Weights of a small class-conditioned image diffusion model.
Model: 2.18M parameters, 64-pixel images, arch uvit, norm layernorm, activation quick_gelu, moe soft, num experts 4.
Rows from block 4, named by matrix and row number. Rows with one number belong to one attention dimension. Each number is 128 + 32 x the weight over its row's rms, rounded and kept within 0 to 255. All counts start at 0. Numbers have three digits each. After the name is the row's rms in percent of the matrix's.
# q: attention query, key and value (stacked) (model.blocks.4.attn.qkv.weight, 384x160, the q third), inputs 0-159
# k: attention query, key and value (stacked) (model.blocks.4.attn.qkv.weight, 384x160, the k third), inputs 0-159
q.25 086:079094101050146138114130159148119075160090078170152134137122166151153171122101122177154134083229151178100104139174133139160105152144117103094082124122091132107156128071151129149158123122125121101099176110156093034151169171173150089119114108139197110146116125071172125180128123161116126138115129107106134141186099084147122133151064119103109100109147168098150149130139122113148136116160155088097096160130150130155079126165170173104150152159164064134156072091065140149201180126134149
k.25 103:136139162156130121081146131125162152115102126133111092083079181104063078183147115095154190185060147140116124137124159086152146133124128128084123106137154145164101135102086159139070121129113143146103078133126183137097094081126163125100112121102087103139177179067101110148124139158124154084171180148117153177081161077177088121085157153080160136126128073151139069123175122175138067150120164186110141129108097108124121141065104100097050078111130093090128171097154139110119074139082157
q.26 103:182137080110132081111099103119073158159084133153064110117126102146136124148122117113177108101151183082116139192155069114181075141088110092123127125097124121151067134180184114089091129119148101161076166130112140100180141076148081150083141139157150173112118132133172200124153112084110111175185077141147072104146123135123131148122125098154161126071125152080126123163117175122081100134147185134083090196117178233121108122077101164125139132134105122101128130105093113138116130108086163
k.26 094:183163143123206129135144074119116116180110098128172155133130147134143104075104084157180091170071163166112119064197165161193124110082095141124100179142118152162128112105153142180168176122100163108104102132198103085188140124116125117036119162106141126076089157101089101133160145172158139137167090127119078118074175169114114168157118171130126180205128070141124093161159115128124140084139148123110122191125139132138097137107119131115112140121095094122134166141109087120121088169096114
q.27 111:169146158142100117112148137098153144122167108082084111142136145098131102134151098129100190126127188131142197177085093156095167126124155126139162149116118136113155107156144165152164171127118122131183107129091065093151095150117090099124157191146077165121173061133135140027100129143077116079109094126075087100115143115126118125129171165170098171111197134136113152173197172142110129101113072142118148078084133098120174084102095117141122095063082123140109113159130053101152125075124181
k.27 103:117136146135092158130162172115147153214112135145068202223110101137147172127155121108086110155104157110124150120089092118113089173096126076151117096090115101146110159107060138106136116198035110163139110088109115125116075076135126120111108124103121114110120102163152137133127091109142117171130158113138098148104153145130146095124116154125225125135184144119105076143100161147139161127157089125096086110160046122141201098167140106159106124112191117105067107086112096131116138161079084
q.28 107:086122140120140100156058135171102059113117179125103129141128134112103167101126147160115129116166131096125092098113129148105179163112114037167154126109116096119155212101164129145188083177098096098168185097185043074096157147113183142151128087114177129145173173124124158175150154141164192162109085125142144143125120181155128132131121180103108145121165112117090132049183091109083187120097151138097138110099077116124147119159130143105063126110107102133073154098136109140127114119101130
k.28 097:077163109120129197133097111155133105102186185108113054106102067116119185138100122104147085127140081124145097105085194110115170126124130137137108174140127134104136200158118131099131121170163100094105200107108136164112122126098145162153108140154059163150105139083155113069158093130101155149100160161120060159184068173151132092092111135191161111121166126111120153160166116107128049114111156120173154096050154136138140105125155163150118140179151121157116182124163136158080144105180117
q.29 091:165119103173087199129192141118116100103084151110111123102185164128167095189143071176184117135086126156200136152147140147103096127151154127120138089070149126144092081130088154198120175133144174131130112133126169217137138110114097161124099164156113127118131178127170118164171181143070156139164152144134131169132160120157155117095084109137165144143138153201048104128140118158140135094139118155117074156108120086144090176078086108113181152107123081126125080082137066126097145127150120
k.29 092:204125118159112151119085134107149157132184117142175130096129133100148113106118196092087195113117181143141158085146166129197143112134102147115107116138086142100090151158119148169121126081168187149130091169138108152149197145118090121148110119113154092103078144099075147108165105123119096067125137130170172094143130151135108124160069131097145099148095059118195064110132133151180157198192117116134180112116103165152052166158070149150192143114108140105165129084111133090154142153106138
q.30 110:072136150146127087160141167150145102169139134138130149165130147113154112123112152184077132148154199167121170218094166117125118099048101163130121153146072083097128174088156102093122166141143109117159108186122101060112153114094119071122159098134102121147141105166079087075143127170122096097133044163149128091103181137130163146127139152118083208142133163118159052108113107130117157105138151125090155130161159098160136070122155135136170127125094091140101133146166061107094163102066130
k.30 094:117131182132098102129160181074100123068143194123094162174139176172147132179107138133153094169133122123124170092164130104183152140164126144156117116109151100094143162129108107111134159126089138143106093145140162166183101114163112107088170135138111179136189128188125151158110142101114138144126136137125131133122063085141155144144163073131173064078127124063180044117131120153084079153140163148086119164126161109176174131157174131168138148056096106122188182148068122159172142088090095
q.31 094:170086107195128094064124135113073040104118119136112128132109132135170167093154153119160076152190117169095135153125161099111139134127147118115100138105114150108170075099134114078146176106112125120082187112119080088133069140108131158102129137115145160083176152143163129101116074153098185127165155158116082166182098068157120086186105123153113105139150107167121132161113123141121123162149220129094107169078162140145084162120152185083166107111108115125096118092075055130153177158108139
k.31 099:162099150118163118126148123090142151130107157176136101115187139145101045118102095125139122129074188138125135119140111143154067116046080170107140100122146137156108119138131163225083080081117124127132091108166168096189148069145168100065123169134165076064140159213142193141110125189074081138111165099121094154165176131145100155120127127100094136144155103148140110194113112135157110159112113144106120107161175130098145139157148156111110108079082141113154155114115108131098068148142099
q.32 096:113098179112147087122164141082145141124180094163165091138097152125173163139086145121093095117125107093132096157105148152107125127092116162129118060116105096120134181114094185190188125139157105121056099078122192157041157176054122101117115133160118150128129071140119148074138114151138110095101157177118137121035155115122095136139119147124163156199117173159148089138120114090117140143104096119155136104126111129159155133131132171182174160110185126121117110181172137036134126135084170
k.32 089:088204137119062126146165068107113105116136154113081113102098120169176125119155109158148190097083135104124160167132149128192128153151118106090097129092104152094146068163121150123124068142098130105154091145053098117153083151161135114102101122073096160192107125124113123132131141131123128126129147173093162158128077118116066043058172132138122086090127112110114161078117176110159142178114114136154121048117085118171173102115142081135081073155137118168109113144118197158132137160119077
q.33 098:120115213160162192075108086077148199090167127147164065129112125130114167161109140097123145077123136149086108089063159099123132156103079166147119088177128179204093109121127127130108135090145150132110131149179193088107139120161141128104141140125166104137063167188131144133145125121102094153176148128117120133142126111105151141158108114108107041105131117140175105145075151131169075140065115112128127175102164163121113104062128102070085115162147159089178171102099176126142089118118112
k.33 096:126088118071206121144097168058163068103140153074151185070140074127117106100149094172159124092170129130095123138092102130070150133107181130098174112119155065100140133147154128121115088088135112083148125163123130125060133141145142122114105087061120132114137171107123138123127173153122158131148112117143128097143146075158155148121105091162052161176163140115141079193169083135123150058156130172127133172159151132114136140104142178074116094133083208147116091117131150068154148069141130
q.34 080:128090119116109116131163130120134173149112188132116138161094116133130077132084089154107139124087126141123108118170107110128099127160092182152152143121152152042154102144083129137144168161059148064117101101134153178132209050102095163096087181130175108164100171178097139194146150128069054147074134109148113111175083142134138110127138113138119105185165109077102159125108180147156108141142115090131147089121126149103117186162136145194094204140137094145124115144082180151116156095098155
k.34 085:171145174138146093102067179118155124171168119076098122136122142157145135145213176081114162135101155169126096117076190175156110127113137148165111109108114095138073130104134177163138160056144202111126157165145102169103125135144121105176116104167110106150103166121080095095118157108130131097152122167123131082154135131109088087136122120135172144088160106149088213141117093173161145163136110106105111103073158080101125161128132158158180149152211109138091100163175089072134120176119180
q.35 096:220111101135125111121145136074160111133100120117084111098149206158156078144133073177095108121084119119183141111139209164161073090089160094139136082136105108194109109123121121126095128126168202159148167112136095087168087126130094126089095131094174114136135139149154135162139069168086122090124123122168139086132163184068164136167114115123152147126147164191142121172154078127134102159130154126115099145109148122134118180105102188112117132186128107112224086092107131107111090091142151
k.35 101:158133130092112131130070137121082187121121172147156163152131091063172124122156102151164136115166165156093075121189154150110125168140103151115093133135106115168091104164116119133149138116160147088109136090123181117101150125148161161077081105114189137108129183126102097176156188172103134157190157119095134115100108129148099147129092071122123123180136023124158067163139114143126155115163147139118161119183130187114097104115113173093203179130038118143138130118105177155169178166101125
q.36 078:174117166141202162159094086167107177118107149104164108147075105183131139111116136096184127158064130101157115063115150124158142124127126124120137113175152158082142092188168118083127122186101108094102142138150092140102125067141111154113193143170112174118087163098150117167138102145152109192106106236113123136108120121113114119126141156121228127147094146084105121137128150086118139206138149136112064110131125158096132188123137121128087102120163140162127105071155094100085069094142161
k.36 079:185129134130168126179110126131133057200124112077148049095092055147158104133136104139124148154106146149142161131089118155138128175067130125124167129206129098147144134120204116140124156129108141151139165164150063155166163120127127150129142115140115127114114136101144129100124067123111096171086089156168122131150078172140129180153152148188131132120062141148090109151108121115115117184141085107164154121084173184107094095100134126153147051148121183135182170164140140133095105108233104
q.37 103:099150118128169152112077140167147108219168079126151148125125064147177105065146144142158121145145121175134103133110091149148084128169123111114083134093152119109152145108070190099174134100179175100127118121165103105100113094136085077119118132090195136128087156163115067206106152107128152171130099150150163142119096159138133098150136102138113148198172165085157157148135087191115157095150162086125124118165115091132104076156172151178152139090147149176196100194121127124165139107082116
k.37 082:118102145119102131124136065133090120127131082108118101141101099126102139155116153143127129081091088113114130091087088125144095122118159130104058081102119131150115047157099123112063178122104094133175082178068136127103102116090132109210176121188076125210177173081117137094150104131118105095138134139061120127147150092101126150076096112054098114096080158093094120112147142092172136156097078123135126127090083132177144119119124130116110195139072062107107122126109133186157104160077158
q.38 092:198104126169114125112124151131099131138123137152179061150136115101137125150133188094153148170157104147156156159122158134169125115130103159088133167123103153104134128191169139078084134126105176137113172132103223179164128124131129122131137152124088133106146164118106101144101128145120122107113205173051135149125171097112080113139096091107204127084071066096219122148172153158101088114085108121215153115107146088091105154106116138146156139122073121143127164119150165174179116115146191
k.38 089:160138168125141205114144133090140141069144086135124126180132110192141111129122101143125186106096042137162135152113147115114083139122147131171176124148208126100113138117145104194132113136102088082088108073124102121104082088117142119118081110125166136129173208175178037125143118114152097141161165120106100128125158157138105139098126166156136087096092141100115137082089106085132116151137108137119148125124146097058145130108095109160144061172137199124087136141148087106075192166132063
q.39 132:102103133096122099132103203101102073148089101155121165087105132125142137095094131137155095120144125121131152108152077182100109166138095070178133121117104104107174156122158080077196070142140119183143155081141024069145115125136171075112116107100193131122106181118157163138113128121107173233150084108143099116140114114129123106142135137135123111123099136143116111059139077099134162114178189098122150147167095125159123155140156131132098163168189122159145119106083146220122108146114121
k.39 124:094117157142128177175082114159077200148111167095150081172145111141151120140123156125164095100156140129106120146123138097141114098125165127121078185168145158068117106177171137177105150128142131096138126104095164177125142146097114178137095159157062169103155125192149112052132097100110089043130162124083128112140127128080088125104123127150128156109101149118106117107095203120120056115032123111138142075096137163067152102077114146119154114120127120151152197153162106120131166079105181
q.40 097:104145127111136156156081089196141191109112124124145103132132107106125116116117143123125150175126110137153133196109135118186099142129069116118147125087116173089082176173146118131120139141134101139127182186133100132125100121157138118077195141152118131136132146138122109181086080140189084147131056130077105129073156098149148181111096085089150120112087097080149153123162172169024082090097094155145156166066172108106146115182128131146177175130147197138153134181122148122161104096142193
k.40 098:119139129169130131148147108141160061099137099101126173134123146060175124062089146149152176149072041122174103124078107157130104169141109118133138100126152103134102156071133225077126148124147148165066078165157160127113127094149094111196156109152159049158128177139140125160172151142141091158121139160122075112126131161098146125077164126124142157187110116118129140100117126146153138117155176132195142129148081188147105143122143083161141083121109047120121131147165114164089112180115081
q.41 107:177040128169119158150130095125144189125097129104145115151105051181106077172133108139142136143104080140109138126149096135110118098206170140116169170121153180130099043162140114083073201124163145141170111116143090138126162115136113154097121173099129138167105167117166087183157164134072107183157179091156119112102164058108138147123152138091155105132116104144157132151150154166130067148077108133134103144145163131116129104091056111131130151135095202093166152123149160130126147074159106
k.41 099:132152119158138121144117107133176086162138055144126141086124079089135127095141118140134113138116098067153092128061154107150135150108137068142072130157147156114115150122110098090174108103105169167101152112109089103122121158135114183104233173114144123112097097071065131117120102067158135111112112151182103096123105199119168109103081174116129128172118208113105188077150096155115176147184117157143115181147081135164056124154129134124149109167172128125081091091161089141117173131163101
q.42 111:085108087056150121121163180108136129130084156151124206097135153169148070135127112095097101127115122106167164138105093158111136120145132147153135126122111065073158097111104139112168081218122174168148136074124120190141156152120139100146069147152109171166148087093123130085140134154137098129096095127149157042105175108093118089121132163132143165132123160153138141118127128122126207112133125101106134089194108078168126113160131137117159140059151106164122056159184106059161093135111192
k.42 097:123176201171064134191126073125125182158131110114106092133093179038192074125142146162117115106104085107100134093133170119147166160154112118160092138163122150103155136125108142165163200142121120098134117091095118165175058118122137136091124141130132136106135097136142093157127073046143130141115152197152118172054049135130129072131132133135156083111155123105100140121157140140136136165135178132113115079153103132125187109146096184114151143092143051139100151146100108132103112132068094
q.43 093:185123117093104091112107094172092142101054105118167096124121125099085138089162147142181123124134209124154161150132103143143108184123114131122126127105098115119131152145118103128092059112130110170129177100175119151128119072155109117122143152124120170157142189095163185187144199119112113160118059086214145118128077154105182183121128141155177151160123108054136070090072126124107138138105181135123075134100152187174155124125164171114141198156107101139165152104132173165153131132113136
k.43 088:151088118124137153107098109125173132147164153143156142110100077131204143135192106169125116141108142159138155070136131138182121107108128114099104168119122177107142083171111099125118179147117158089080081094164143109113123156154155142132124158143167123095138142152108057188135083121100171169153104195102108147064189104108181083146083104187166117194068122144088151099168131089154072132118176104196122192101139113119088113120073177109068125134082139111170149141129142147108126185122120
q.44 098:154137134114103130125202139102191151114102186137161074189130133143106140138092154092103135127134104095129140126077138122125195092126154144135090135165115153111130084083159126078083145185122143126143151138084197178105095168078125147134133143111068136099163082070099128068124129102126089062076204157128095126072151112119099097163159151134142129126133181135140100156122160133129097131061071107125136067163140095098175161114075096112151081114157108156150151186161094112075124071144128
k.44 087:096158078152153130176107124138125179128122145120077104124128133133142127158146149120167102128147146123129171173111084162091115181129170109181139108115110174084126187138131124146190109073144095143165134128163120103139148086169169060128159146105150148120131116124164142169144155125181112163112048130123075067071032100174128185154174133132091101176156089158113143140174140144108157097116131116045115126163094112095137137150145071109124157107167190096107149090088072141088079104172105
q.45 089:166109165117112139118122123183187126075071138167130108129134122130123138113128120120114113158152140163151099093074192156123119181133123147135123032137145090119048170154153132155137177147155119134126134121140082148139115205162092106104182117126110132109138162099096075142192127112139110076128153150116164196116136175168128192099093078100127136140062125120145119088084161188140124153133061119136215121115150096075109099207159141111162171112125164096137171115135147122169115142138177
k.45 083:094158157125131174117139109125145122068124085139141162143098094070106155141138140131101102147163099164115116120130132127204137095127124130101119185100151109067153153097164103067138156154171093124141108179185132077076155148076126078142099114055135143131102182104169066124154137101168196134132125107126113067093146126101201070099111101127165073139082055139148090144136108141120136063185171119161142130145162120138093102160108127106165108138146098137081112149122185116099148066165079
q.46 087:166128141109156146097194103113162082128197106121119093149121124113124073103151138128113171129132130122136097110113139147117130105135162159126201155117123185127109137126109165130110116101110157136157173144067147131185112122151115142152095151088051108074110075097143176072081090114120123046122087103093155163081130121137110119184175124096144138144163183182150137198148190151131151081087126100119072111094123130165157105155148122138191080092118132155149144207154086060140122098084088
k.46 091:098140130165120127122116144093153122129120148136141200068168168105180182145128092142099135098116114108075118105154146104188158161087130126150108106149127090087137115120106135159123122148147077102146077055152084120131149140101191113065197156139135189173157144152157153102131154161099141174147116060201098166132129125159181073079096118133131107072094103164124078143150163123125125176200134156109151116137112121157108073157125137118087155053127068135090080073118138148131152176123099
q.47 094:200068131068089109084120137126061118123117133139136125132102188134159080081155149118181152139141117113154158098169152159202090158121123127113071105143099120139124038123112152159102089100156125141105116122162125153162094090089084145170128115169164124165079181115109124174108143126112103184137172175153164127124136156079129115166103083113239126141152095100118120142176117158180174114193172112151079151121137128116085173137144168087158150144112101103183095114141127147088140136111107
k.47 092:165145197144144105108093099137136178120124175137188093084127087108110069156117099167107124158151218187121172184118129130123094094160141183128120066162101142131074145141109180121107086086121150077100113142110133113156114103150170137079102141156139175101208081165117115141166124150142167110200104155053133105071148068135169092155116153158098126148155085171123148124125155086144065129134101146120141119133172128129112114081099163101120116098082144099141107161168148116167101152128181
q.48 086:116123170208156065100129143131165156139057056065074123130150155137060128102115126172105113187156115079128139199111093129157111124090153085136124146108109093088116106109123107121166080142069149147143130139076143103158102128134132165076154115124120101094161098107139134101084166101165145119109132161140061074127116082147171118128161137135100128071162119072126140192136146092105126137138163141108173139167094128133161149110105131151059166118153163134058220103117149144145111117152188
k.48 096:104113157112150180136132091177134123153177132145150144191151142176148150115136188119116127105090108102144107081116113169110114150125124117137165148211178112119118163148150084157164130144177090113138097100171115173108158170155085140118132124140171075133116129203177104089128154153125041156122179092130140173081130171122084132124124127122113147112121155083132085037040202114118125098148084112128083130127146126067156091111126098174144145101059178135136125081073092130145161122130130
q.49 086:103134112098110081140101135156117086130056123115123169067119143174150084100132131164146162122106134096094183137130099126146105169137123090133068098142076123129106176099150096134171090083187142167118144098125076095150140125160119109098124112124136150118081167147074133174111131140163141141159112068101154059131145221154124143095108145050093153134106118115106143165167123190051197082179147081118126171134172183123123157160185137126124161153109144125158169175092098132161081112105153
k.49 083:085182118149143120147173090164095180137147104194164131140079184116143098190120098093196088143073148102152138131134154129118142078102165131134128206129161142150143148116154158081143133174172136094150193147112158121130130141124102170117117188083160119157197089113117091102097152043141146125126092154081106132123128114126085082131112107167096145114134154085081115086148135050055088162077146151133113077165122154116143108136122137108064135071136121113103163107108150124094157077112105
q.50 089:141136117132115095144119107144206139136138142085156142090142101150070166118119128103109132114126093076105123171104191137077154107111139133093131120114150110149049159090098095101063087152189170090135128152117171184107131154069141089215063149131106144200183110141081088096158169104156133051073152078143154118094162154109101133174162138108064114118112112142135140076152111117112146121151076110171099131125140116061132084125144127150152090140095119119134147180178168102137141157115098
k.50 087:086081114146109137154108054161139138106122113116130114118106141120163138111104114193138102147142119129108177115110166149112155091166159114152097145137122116159129146118113122077143090133090122149109207102168143091131111134144119188095165125146148125113145140087087141236095110090168108140126200159109072108172067108161140177092166150100162137122172189097112202087161170125109080129118157171103146092133107099232143121211116137067127147117172123126155166140127158146094130151171126
q.51 086:142139156179097126095119130146147175102138111150128088187126124130098097138143174123113143087085137102152099106126244166096135075142082160113186122179080128126118136121112143191104096120183111084076082107084151215101171138127147147134172143197071151153144127148144133059169118136088108088102155183128134134049147109154126086113133120115167144113136109090107092058091101093140139192128065115177131149081118116108130149118134137147144095131167157132132129134187119121128103173120153
k.51 086:140102086096134155138198120107165164085117106134148094099089121212123169116143146114118149110130139165115158150127146087119128166138095081099140133141143105115108092155074149172101116120148098116148148144100149132035107162154122117144025139129085099138091158164073085057089187115134149059119172114123169115141123108111099144124092122104144180126110116152166091140118096158167132028145064104152126127131136107126146143108161111144094093142088193182097082123149159144210140118104138
q.52 078:079119139151110187130153158138146102087117129107093123150112076169117163121061111131153064129193140178088129112120156068162107114178167136109192134164132130103161164144178133138151122114051062150097163111105063115100120154095130154105142077139091096138127153141132151129140158161105184129095101158119116141164155105162179102124152170088100119087112157130036159126023119138148149123126133160145104104124161159053159099125156102154100105095170145108103122085101116073150077101131102
k.52 088:085121048079177027189188177176132118152097103136078137128144095181171154170139143100130083181171082158137107139126093105054121156119133138143160104117092082104168143142123142183144171158189132166197122127154114114142178123133140111122131105197120107144141135093131158089110157152086130170112142148090203160138103152123117147118146127102110124108117130150162183179106152121112108083120135107091122111142151096083092133101170126050160162131123130125119060138097111131135107107176153
q.53 100:062098118089125170161101186109168142145095158159125122133153128132132140139139083094163149104058162161165127108138114132089195187161091122156134091123171045107119155116084126151196096151138141097162096063206125129116130137121180087138046139123156106151059141119099105208111143120126127129177126083161157131129160109137118177104156133169132161153157129155136130106185134152143167138104070128122111078151078093122137117178127104141079148161190128132170097157096159135145121186102110
k.53 096:102123184093141149175116158139088092128103136062102129114094112109167166162138086177107137149164156116133102137061155077137167103128155175148120143084141157108131079148169143035116137134107154090052148116063162165151121101135144140196103157086100149197147057109150098095106079093125157122108137168120119119172088104083172091098159094163139120072148215094084185129124172112122119160140175133122105101128159127126115111126105146115112116117178085106129101113155124069110128083148116
q.54 090:124167098107097080113146158146136058110137101120128127116158163147129107120172095166097114135185182200122118231129153074157106086110131143069080118111089116131095094147147063102091115096110139113109130093130086106133143107090137129066140073162162177136152124183146115107159090114108091092147147146133122158163102128152148137113146142140092139155131151159094122038102143135066119185090185137123107144084157176089128130089113198126166113176139119138156076152156069062152127105145155
k.54 092:160100169107161115116075165137145160150147160102067140135133128129063143117126148103105162078126128095193138074159130174062133134103057160117150086116149131164089153088063100159102116136130214132140134155125204127116133120128167057172071120101118080115121140155096106122126127124087115139126156112144124099109148144166117112126100122110118108102206104126130041154094069142155111131182032091114170138147041143096152173122149093109095155141121156119114150120155125138099151170129119
q.55 091:103088153152154139127163148139138133153128147163097178106185123142116112127155145113097119137165117119094172170143096114087136135170172107150110146118153106154145153077054177133188171184120130133160108113168095125049195130135135129109049144071196120159133093112096164192162187129105179173148141107127145121149151182115156145170092143190141133148113171151113142157097103114116148042155130143075144125143147114162125035136102100117141128068161131100094101094115083078109153150101122
k.55 086:086137079064050110163151115110062079085108192193130112129118123108158171138094146144116116132150137164164097079136142116139129091121119149156106140179102162133150076098164192067152134067151149106112100148124090125124112117149152103131187132172160113173166081116143121174153068157128117114116079149175080168099086085116121139089137129127146108144112138106100176138155165117137145178151189146126120099114141170212164159077163098121155153117114099082144138136158122171195165124072103
q.56 074:171088142105061147081168124121130081106113162110189156160136116103110064133114164129172159161067059120134119134143183155142129148136161154111145127153144160172141084147095134170125145143094156121089088109165145184090147035121146130165126183135122111149105171149079167105118138099135111114177230120154084130132184134104144185113071118072162160097127101181118082117132086127142156139140093151177097120124110076101107098126130104101118143169150106088145173107106122111124126176146051
k.56 090:126146193166123130113131097111143125091124159156206082086152140078124118113112143123107131095196164147143125157106093132169110134174139165048115072124131150106106171105140145122150109141199110129088108182126141086107151148109099091098176107130132126122131117127114065177164147175152162111159150132137143092111113103118124112184124085070087114155130113184105111159161111139141161115170083092135151148051115113139079161162116115119190149105090088114224075198126140086139068109082155
q.57 094:184083102115063148078148138085138082175120097117073064133128160135092090138125155125144135077090136116149132072196177118110160179186110134091111093089141149125138107098093134179075129102176158121082147127095154109168130118095191140163129117158168112155079175134141128206097103129120093168128145110087128110153102097120131131114166110068139114083146138171156158125195117110173055133161114097132130115102073123123137147105107173152067148135155148148170080177128189172126144171115120
k.57 095:100128133153139163160143118127171109169132086123165116072093118160125144142172053128197125116134203087098090219129125125188143122076126124132106183111134131162101110139124155099103088084092106101102145124092170204125111139136092143098144160102112140146150076126099149040106200100071106065133136131141153100136125132131069123117106163153085199132085133064103132149141124133098174106138100120138170154107147138091064133060116104128127165125122107134148097075170150121168156119114090
q.58 077:149093132144158147155134153087088113146212161113030163072102156142077098183145086160081202142096104141144187094196135163127143124113115175120104169152090123126098152112132082121104171144113058107124108138108089100194098139123139103169143084122142091129117114147118148071095071074160129074111136158146132150146161105111102095156195170101056140101100101158092149142114186104113095139159126084117111142111152163121157126094122145128086146118104156080151079127080130122130105087150132
k.58 088:107092094147116055178124149130099157162125135087103145133144161148085106109185133048103075154116066109151116190121141116106100126104101115173121143111153092121156180080119130159173144144135090113158196122106115125186128164087083087087057087132125108126159157122163148136102122132115151145140116105118140125141127179189099101135126094140103216132163136127171167141192095195114100074131212137054107160131139118090123134108136125134128137162166144182075130076134105124134181131089121
q.59 091:097089187076131175104128209153158123084144125147220181192132082096133155081141165121180144082134111135124114148155099108158097130113118122118107098114177186094165132059179146066144153118127103100135145189138158094110184150134181083160155116094136110129105162102077106118154156141167152121096148123160136121125180100096112085126106111117148126124066111156186072134074142120175126114127162103181128139183121141155089126113159075083167156143164117134109147157124130156129126170157065
k.59 078:072153132075139134113082104155138119084100173138137043102091125163118113155167134110137099198153088155115092143106130121060150104096128151144127183098129133066136134163157150132146190112082158111093115145169104116143135106115165102129206136162049207123212149153156171176117111068144134075086118170069154108137104103159146181140174154117085092135113143127146175107143152116101111138093132188077167118117145115142129166128117168118114135163107138125136130179116131083117091061119145
q.60 109:124142137140126109176124102103115152080149140179182184156139129102126177143086153156098124176109098145109189121111163087108098067105136163159189142181143132144140142153170132168081212142073146151154114182117163148071154131122119177092132120136092139133152137202112107084180126158111119069128157166122103197060152104114120129115113128114129106123131095154191094175096112142162118100101070116149146142162197133056180116130081122108102084127060152140084141151116168088121136117114138
k.60 104:134129149102087140143166134123111106082110107144098149127162108173158081137100156127152161109120084156157114116080127068082130177159171120147178089071140133112110140113099131179212128124125113147109095148140063099135115110199087101167121124115176108090108183118109134150148125132178135129091114084143187108124074108145134163116133108062165117132146128110144171141072077188128206113173168101072082129159138151153130146163183130160178147136116146115198057120077095078148121088099104
q.61 104:172115125118076124115096084115110117108119095077147106165053184120095179115093144123181114092078125130125140102130105141171126150103094118076137090102097169139165120141118095125114080082101164098116132100176139061152100078154054133128132150175143095129075165135181186122075054142135137173149118093127093126102081130128102160141132113138164113163105145113075144064158142116114085210152179163165069149110140150070117148134168161146101158165144105139157095138140163199157126152148109
k.61 103:126137150151205101090105137121127115194131094111156121116104085158141084099166063141123158123127138128172123178162160128090109093137157162087080102128132095195099061108070157095077076138101145136144130096142184145175149141129177128127086097175178131170172123128118154114135198140126128166162150169121131168134183073150111086183134164128093166121125116122092164107065113093178054052133086167162132182126120090125105093091106120098130091160177127105115112118144136117143133160090136
q.62 098:217102142153126145074149111117174144124165091147167107151099130098146127108157181100163150065084132117154146034130135170130210147158085182182141093119135154145122122100073105114146104088151154172102099134129164131123065105152122121134126137146106150086076166119151125111120114116099110083149161097148097129101131081129128154153169100113106132140081134139124072080164129102195116154143157111188095178117113160153133188101142096073148125193125148139183133134178126158104145182117048
k.62 084:118034204164143184157094159113157149133096130127166136093142135142109102151182114154125137136107176099130135157137146121147115164107130085101091190116080151113095057202123128084115108079119129091156076128132192120117173166130112111113058167102154195128131094145123142122085162072161166109154138086133167052157149128079143145137047102134121134185141114152167072137124122173127101068081116140119121139094120131107138111112129126151106126094141214130128118129116145092147158072099140
q.63 124:124143127100149153119109135120132117132120087125166101136077112167126154105157098108119074124122076142117131067108070156065149194151063115110164109085116140130181158116130090133192052120151139087155105108169081116109092097138142060155125130131154148114034133098123124182140105139167133167136159099142144145088133120140081180101137118148143101121088105148079159047161119102096148194126112128164132144168069134167136115139188060137060139168192147170156149158126151164130136152123167
k.63 134:132097182128123163185106105128135135152131136066118081112096094138124137107164142109155156079115127098087135192094137107116103079118134139110104162136108153097156071179110122177053137174085130090123139113082176184108148126092161119208061131126114145187134092148151119088133139117117159084091173138094115105121137085110105069125136143181102114136109170115067133101136159097117092146043078139160193111083112135084156115080088133136131094192140096130081162177141088158146157097125161
q.64 101:143108114157165160140183232130132130156124127191129115162140113131119141139153083110111138120152118156127114191144133137109065084093082170180162147167087151179109118055127148188149077098140210133087059100120137136094161120098115115126137132164139124100078128107135080122078107150150093095160097062074071115080150135154125102157181137141168178166152106119131117123061136103130144135152138147116107079160083143149152160149134115181085082176141108119139160185154118169130146106101099
k.64 111:079167172147131204131164182128130149124162083118062114098127127109148100082124057150114132096138106153140165121127112120104128149122055090145153082167155151117070186106133128182138118144122111172105147060125111053096127145103138132083138163113204125145107150179118153105136104108119167094136148134120116135121139173127119060151159097166141135166106162140142138115107085172155184149138168056098130107151077094169069123161149148126109134167142126223079143086083140147088136160108089
q.65 103:115046071083146094103116162110121098062104137133121082171143108156112111145121163131124158170085072169119089162155155119106243154181140162121191159150108154128184146138161121173137140128101120119128105067123138164112128175106150114169164105149155087063075117057106076150140146128168128138109118100138107152163145095101070109130116084135085167129149135117122105104134128151154100095122115061143129122148077106160084113175161144158103093152108142138119182076078092181125115179136119
k.65 112:139093143087091137174101098119117051069088112104138121093197131082128103084113180131105167112117125141152188119129123154112140171135113117169117077102156105078126108118176120179108104088128155181133144125157106076162134149182109070078181088132171162032092160166084162116119113106136106091116144125172114080049132157161066172092148145129149106130122149168117092138160135145122129126118192094101155148086086088172099130150159153129129147125155153115158121142066101094118153121073159
q.66 102:167172216177174127120123099095149121109124093145111180146130119135149073086099174103146100140181176106057170086105080124097054132103121098173166096131124126123099128159138161057132151124190099114095156157121080093097120149153107131137118098090145103147121176200096161119136088147110115123157114100103084150153138113123182110116107065134172133148064130153141151151135086119159079107197175069126155134139120165134128136150118173145116164118146151129147124234135144085108090147116125
k.66 101:095215181132162118061147163118097099131056133142101128134111179166121160140109123133143122085153050144209084166166128140094112081076210145139095100117135096178162060169102117106095113073123142109164136130090139157160122202118161188094145191129108123115174100135183095125110161146127117148123101162131126111118125101141169087117181079093129115129173085094138158143110099092125179144129103152147109178136130159111141115125114094138149143108147125085124156127090153166122109165197160